Rows from block 5 of a small image classifier, named by matrix and row number. Rows with one number belong to one channel. Each number is 128 + 32 x the weight over its row's rms, rounded and kept within 0 to 255. All counts start at 0. Numbers have three digits each.
After each channel's rows are labels from the 100 images, of 14976, where the channel reaches its highest value: "responds to" is what is common among them. Only what is clearly more common there than usual is listed. The data: dead-leaves pictures: piles of overlapping shapes. In brackets: how many of the 100.
# convs0: first 3x3 conv (model.blocks.5.convs.0.weight, 112x112x3x3, each kernel summed), inputs 0-111
# convs1: second 3x3 conv (model.blocks.5.convs.1.weight, 112x112x3x3, transposed, each kernel summed), outputs 0-111

convs0.28:143118130144081127162110163149158150151133107100082151111140136018155127130146120098149098144116117133139166076134183069114065098120114165100093115136064153092145127101133125117133084116091128126081119188149144102124133143121165154064131112126201132087122107174147092119069074116089137112141131119118049146203111119086185128097132099177
convs1.28:159101070104128167163148101151145084093092110099100081056104128127092183174115108114144092142110100079087132138178143131117109110116052126116119083078112140164113092128144159121094097133105143153069132144138152089069107143114142076121119128078182143121070121123128118117082059083134082183140086152184092165123155101105067127118079120123
responds to: mixed sizes (100); grey (32); gear (29)

convs0.65:154147133146107150145126144184122145136123104151068152090168107143122146104095054117122132042116117107125117128113176135111091128130102145145127096135163114150127128174115097141172171099094148109174129223155159190167128132115118120143103108109130181109092113147105150122116120097103101096185042134167130134220106134136132058120218098135
convs1.65:118122125122123157096100121159114168154111121118095119095087117114101130111136115084127083072178113160098126145095095107130148132071065114118106090143138065129144154092134113079181124098156180126219178140076112089068151132102113087113126108088166141086116098109107056118075085137116085119113150112113100116203114115103106151071195159090
responds to: large pieces (73); ring (36)

convs0.27:123186101128158142106101157150171126094098112078091123121121166168197069134127115167132137201105173094148096106166159117147107174093183102141144124147130174097080143148129175152119158066158108123095066114150117103141160137163125195181125098121126081171147122096184064159129103148136203132141146071115138107119071146140134130133112108081
convs1.27:106158143164153130075127166146141181120136171108149171160142129136138116162129119157119156156125141139091075150159104226145131156147150097166150084178164103138118090124143119141122095122073122164138163148220073122105112112073148113092107123126121122090122105112129136147218140129091040143115127150067121085116171080174137134164132125058
responds to: mixed sizes (96); tee (32)

convs0.108:117217122132152155098152155147134090144117150152132206133091115104133117135106166100093101086140134131099235135114133129097126134123133157140088091134138111085082131109109133129143120057117116191105117127146091130119105183144152097119138041104126093069116121131156109192155138134135155156123098078130059107151027142145134103141104076120
convs1.108:121173099170114150134233157177173140138115150142097157168176163158139137136136142168112102163115124133195115157123165069081146090134148175161147131130114083123156053095195141124127135136125113137186184093165133083101113131115119123092125138115105174123087136109139131148182062142128101116144155109099122121129119120158094189218165155115
responds to: mixed sizes (96)

convs0.51:162144126084143164166162152089142104125197140084120099087136117114102106091062134126127077106115122128083126125151016141122106138093176132112119085161155068138120136154126164071138084100147140142089121062149124147084145114153108162223178089131154123139080132103141064093147093120091079137111109092141079139134123162167134160130100123128
convs1.51:108116099173122168151151122106135108132138160153159145101175132114130109130134130127110078146100106212157128120120067130172138108093158194132170153090140110145096101157145077078166110118125127112153129082136191150130087157124041178203117155151096091107130098199111103125143199109129078107107139111059117084130109156106108161127097074166
responds to: mixed sizes (61)

convs0.24:192123129126124134035171175103127088180123134160098154070102111113142113129131115152120165065164136153138110118164154167103069114121154138100101120096099117133104149127122169108113169123098116129135083100161165127130067148084098134144152069055035115105067119092182115111140127103130157141118067113177153113153173103113133194162130135143
convs1.24:158132107129144139111142156070123111122114113090144144155136127128171127102080123129141148076161067154110083101174203118169082118074134129081140133210182179119178103155057126082135134126113173092082110135081140089125109117123104147078084104099105129124155126047158094056089090115123160108125151124147097086086138091094146091146105128125
responds to: small pieces (64); flower (47); star (34)

convs0.37:154167142126144110094155091114102125132115113175100138096158134107134107089133123087155122122105138064084095180137117082097127126074127182151111090132103119070186162114142124112146096126105114137153100138116169119128121168190098105089073091089102119117100135115148122112086107066126213143191088036139167150152159164093160093154104138206
convs1.37:141065183136168098099150131101136113157099116141140091177155108105179123108106130100138139150162132107126146168141113094118096081136122138154093144162133093107120079165074091125151098170146139119158104082078173103134111142126117132098040117098154170085146145094218081128094074103206093074134144125141078104159152110094145060107117167153
responds to: mixed sizes (97); gear (39)

convs0.72:121124151144125137121087133149123101117144146194098123170150115134122140101132132129153150123133168105027115177103104093118153116115071133151071114137105142119098110142149128138126119120132146137153184111090175128058165127097110134126040129094067134085114099077123133135061118153132209081179084074130159167128208156162104119134137174176
convs1.72:152113119139104091095089116089140051151151163220127116117166130086118120128129127132086134159146156134050142152119088089095149127148124114129125114135125155143184153124120092095113148144132152110147144065104136159180148138180120124085040110113094122098139129101161145119064084097109059133111141197110162111152175096162105097040105162117
responds to: mixed sizes (93); gear (32)

convs0.41:137093100136080121118103116110125168150091119114153091091101078085093157108201157127077146159155111158164103173101161114135134124105145149095146095088122104180171121153107067119105090124182101119130107153112148147135225146092115137072139144144182079159138160139126096135176145064090144106153108181156108128098128074146028120096114117136
convs1.41:102132106129148133112102178123098128100130088139177097175162151073117148114150107089109177161093118197050107127144107166078139102102120111120161115095129189127095118100124077090118104157169104178139171109144162098105135122106120150121147080174089105170154132215074126123076085113159069153101118147119116117081104088129068096088123071122
responds to: circle (25)

convs0.61:101177123095107098160108138130132127095148108055174098163114054147111107099098115121142031120122211149098169156141106103116157148136110161113092154156137106121038166139130089138089120108077152113123100127150116128073158166150098109122169098121037126129102152130099133177160114110121064130164109109093102162129144137098075132093108078120
convs1.61:096141134120079094134161131132113087110118146118139102120107122135103118110134122138122090128074125103124143109119099128171174128152137181137101019116090095152084153184170100093101080116108143116228129112116102160129126150082097117111186125109162089209122154120138138128124113102121117145083086151037095169112107187107127190104069127150
responds to: mixed sizes (61)

convs0.11:096133148099156078139092144066099116148116163096105087109125143124134149156181214147179087110097128101118170105049144112140215126136159162128111123141193123089088158104133108144098138147100129100127172080110122117208154183143127119100162149158123117120133093094097105168134115113126156116150065187138077128133103093130188116105073091118
convs1.11:123110118119073110178129116122147075155153096167070097080128110123096133132142223119115078060103121130133147083094157140180115086120124153111147127110140093149130151090088105195110133098138155112081155067113129035097137166098062126163155196120113092121124140140097136126173113120108067107130097150110089146080113146074144147114083134128
responds to: flower (71); mixed sizes (63); star (28)

convs0.9:138138121144108132120177094127107138123160094242152156088163116122100118123116168106137041129180097146082172172155191085139105112114118162148155071143153118080129122175110118108153149121215087082150158115125110101107104109148141149101105125148129111113150066103082151155182116092135065133138175085165130106104108082130107150157172135141
convs1.9:090131125106104113146106111130118132104089094137127124110088155115109111098138170079115038134093160161067139116174072118097108087102116149092107134106148072096128094182130153119176144122228099121137129113071138113129146126104057154091141108134095148124125124186068103125180106115147129100082172098067114113083098129152045139083158130121
responds to: gear (37); ring (36)

convs0.15:130148124118159161157144127127139135096121154145131126166148107133187092153181139141174146080119130198137124131151104078110148141073118090171126085139072175187082119168113152075049093151138126124115142065135152101136175158158227134142113113143098178134167117054175118171105150113121120107121196095152092102113187126153105135137104128133
convs1.15:105149112132106186119113120159127160055124136120107123114153124125089100135195074095134122207134147174143131118176124153123158167125137133111155109094115126161146106169115169081073162114120160124098131074137094120111134146184122128104079126063086173093127131115107120150130108119150111122076185207136184079193126135191105118048078140119
responds to: ring (26)

convs0.85:142150148107109153085131117139177097073079105115098106162109134100144114141182106125214122191145121175142136095119106106143078100149123104146097182163122136134123105094150126111055089150117174122059164130146153131136126131188148101119108241127079172078176153115125151104136156102072096136141081111102101143153077150118104169102101142145
convs1.85:096143145126108156202134074183118168107130139132123111072060150102083135118145072124181101187087159132158162136188133133128136147175131132147161122110121146139131109066136082117101103139104116091086108139110126115096130126083128138107076147146200159096136137147038144126121133117112094088130180163083104106158112104149040148053105120150
responds to: flower (37); star (27); cross (26)

convs0.29:077173100107124143163166129129139119146136100126088109138140115129095160111136183119118022156145138117096191161088132082087120140128143170080152156159075134100127085136118114118090132159165107127085130116122005168092167162096147145189215124138151120154128148149130144174139117110172102150114147145123091143147072102142155102127122072142
convs1.29:116151064085089146114135142160169096090145061163140119121139122129078121140117146143125087125111154125075122091137119134141095082158107168093155119086139107124113139079126129107090150099105082141149152128153090148143117142120114135116211105169106084187147114155006129097160128109089122156125155136095093117089083101076074179132098044126
responds to: small pieces (61); bar (58)

convs0.39:124080133109166073162114143119102135123165161155160147114086113085169129149143089132091121130146137112075092108119106165099126134105079105121042121107101106142049165111127106093139105092046177139105109090123218157105166096197077097088105125126122108071132128148130130112131085166101128121069053103115099150104143144169115122143169142124
convs1.39:124141137112128116158131143150127129174193146158190118130085125107152128133114137201120114098152135120132140145179104214112180147160134115105089090128157107142140208135167067109168094145098128114164127072107203105118120160074091132167124146134112122108167086128155166101094127162085105053130063129078117071129150113125102114079084173146
responds to: mixed sizes (93)

convs0.81:143136096105115085103176124130108101078103081129119127079220168095122120098159187112145187095119103156184148178125136103117162129058096156156114064116095113127113102090122204131093151142087097145111117100154140115141111132106152106115150148149129166123133115092109154136108094087192115106162121110231093101093099084155116084100112103094
convs1.81:089118124157137078111060084170113128110168106098141144128192128101120097133152185091126105118141148086096139134129060106099150144114143146150105172119085121112146178118112223155092158101156119135121146132106131071145173139178135089116169146069146152135131170053139037154134116135127147109105152177127020119108134114113145134096134112114
responds to: large pieces (91); shaded (78); flower (37)

convs0.46:128159114098146167096199123144129110144146157207156104099112132121073157118137180092122171127175118105094040183112158088089174110171047095121179105153121113115096108124119123102111204144106089123122164092122158141107112109182121098109142149163084130148079085099157141111146142101120113087104120100075059088128143109127097110148102169134
convs1.46:157109079096171127105195164117140092133104133142124086132098122096080120151076198144124100076102117146106100140114157146142158115112077109131136144102220094161103088105121164091159200108130131076154154076092075112120126116121035102112060162099132118078146126102087148135136134113143077078175114163092102105168130115115088119141121106128
responds to: flower (69); star (29)

convs0.107:100125139097111109151132121103102144120133106116208115107137127207123099124131098131128136131122140139139108141103177087077151145062122134153145063186070165148098130165102112088091105106089168127133142114114180131123105103190176146141169146094088107131179109098154103128069120130159087090123199154158143134076148094211070123165198129131
convs1.107:098138150129135151106086149082109179086109158076121115185091133151149133093224094095100092177151119168160132124125116156107164184128154124109155134130112116156137189146131131068093178084124101147162138152150086125099139140139131127138117096120066121081099153167123096143139115158124113171114251137119175084132099118118085101056106145123
responds to: textured (66); large pieces (61); vivid (36)

convs0.96:084143126149109094136145144110080134098136152234130100107155109191172112155145165093132156124160163131124128075135069131157136098167057171126125111144113084129103091134135131093142089163231111134130091144115130114142128123135112151148096140173112154117107130138144191155231136134079143122129114059138100116072147112158122119124199106117
convs1.96:123161149092113150212127099129108138080085081213100147083118159111119097109097143115149108145087179138131124143135061140166164108117119102080126186162193132127135076204140138107166073151189095135175147128104114115105140144070089109101155095127120157142142144150058112134089072127164120084102122102106128164108100132125084123081131144091
responds to: ring (74)

convs0.10:099162114123176131166202098105145092155090161131147116121065143181112148158114134156182081124118093076065215077143145091152151135092122159098182089109054106083111110144133143059124150154149138092130136103128142117135112141119159135160167142165124126180177158126142114144113140106114225150107137120078113174173112144130169137151109147149
convs1.10:085140146086116151141131143082142126114168144132098151119116058130088099138076087160131120188131096146084101087129115149123083083162147137124122183115118098139090151128089064125116112167097100140067105111080103107135084104114119134169145112088046073106143036168095136074170091110158089160083141161125117138115132053155131114136116087160
responds to: semicircle (25)

convs0.92:170043132128079123119103132089104131135106138119155060096156089139129116097101086135138152123159101105095158130156120111140137127122090168120105157125114125111178100092119126125133082147161155061151165104143229110139146165116113125095093128104109124094086122143144151119089122212174237140119123079168116173150154164115114105134107156208
convs1.92:117099130141165095098122122106084092182135124150100078161179087111123143145124133094114180132107164149093116156071101097127122056162113112107094129089141152143105143178101089133167116125149166089163108094070183124149156131108167125126058129077141085118099144130162120144076054107184083141119092132112066157125166105122148069107145132213
responds to: mixed sizes (97); gear (43)

convs0.36:149113110114117121096135113095078086121112142126129155100131121150149120127120146083098155064100129070124155116082094130133138144074135145077112123101086149127084130154094110056128112082079084129114134080144135101126093181094110074033157065115048114174102091074150115109175149129101130118113108094121152123092182085076174118170082126135
convs1.36:101046138096081092098137196107113154127107097117101123154178099160197094125123144117119140151114056116184131081136126168117124138112114131119089139142143141142163162124017130100145115097164159114124120109130104105108089129143100128085160103125092083123116064091151075056176118128148177118104125187182118095099124095074143141154111122160
responds to: small pieces (62); flower (61); star (29)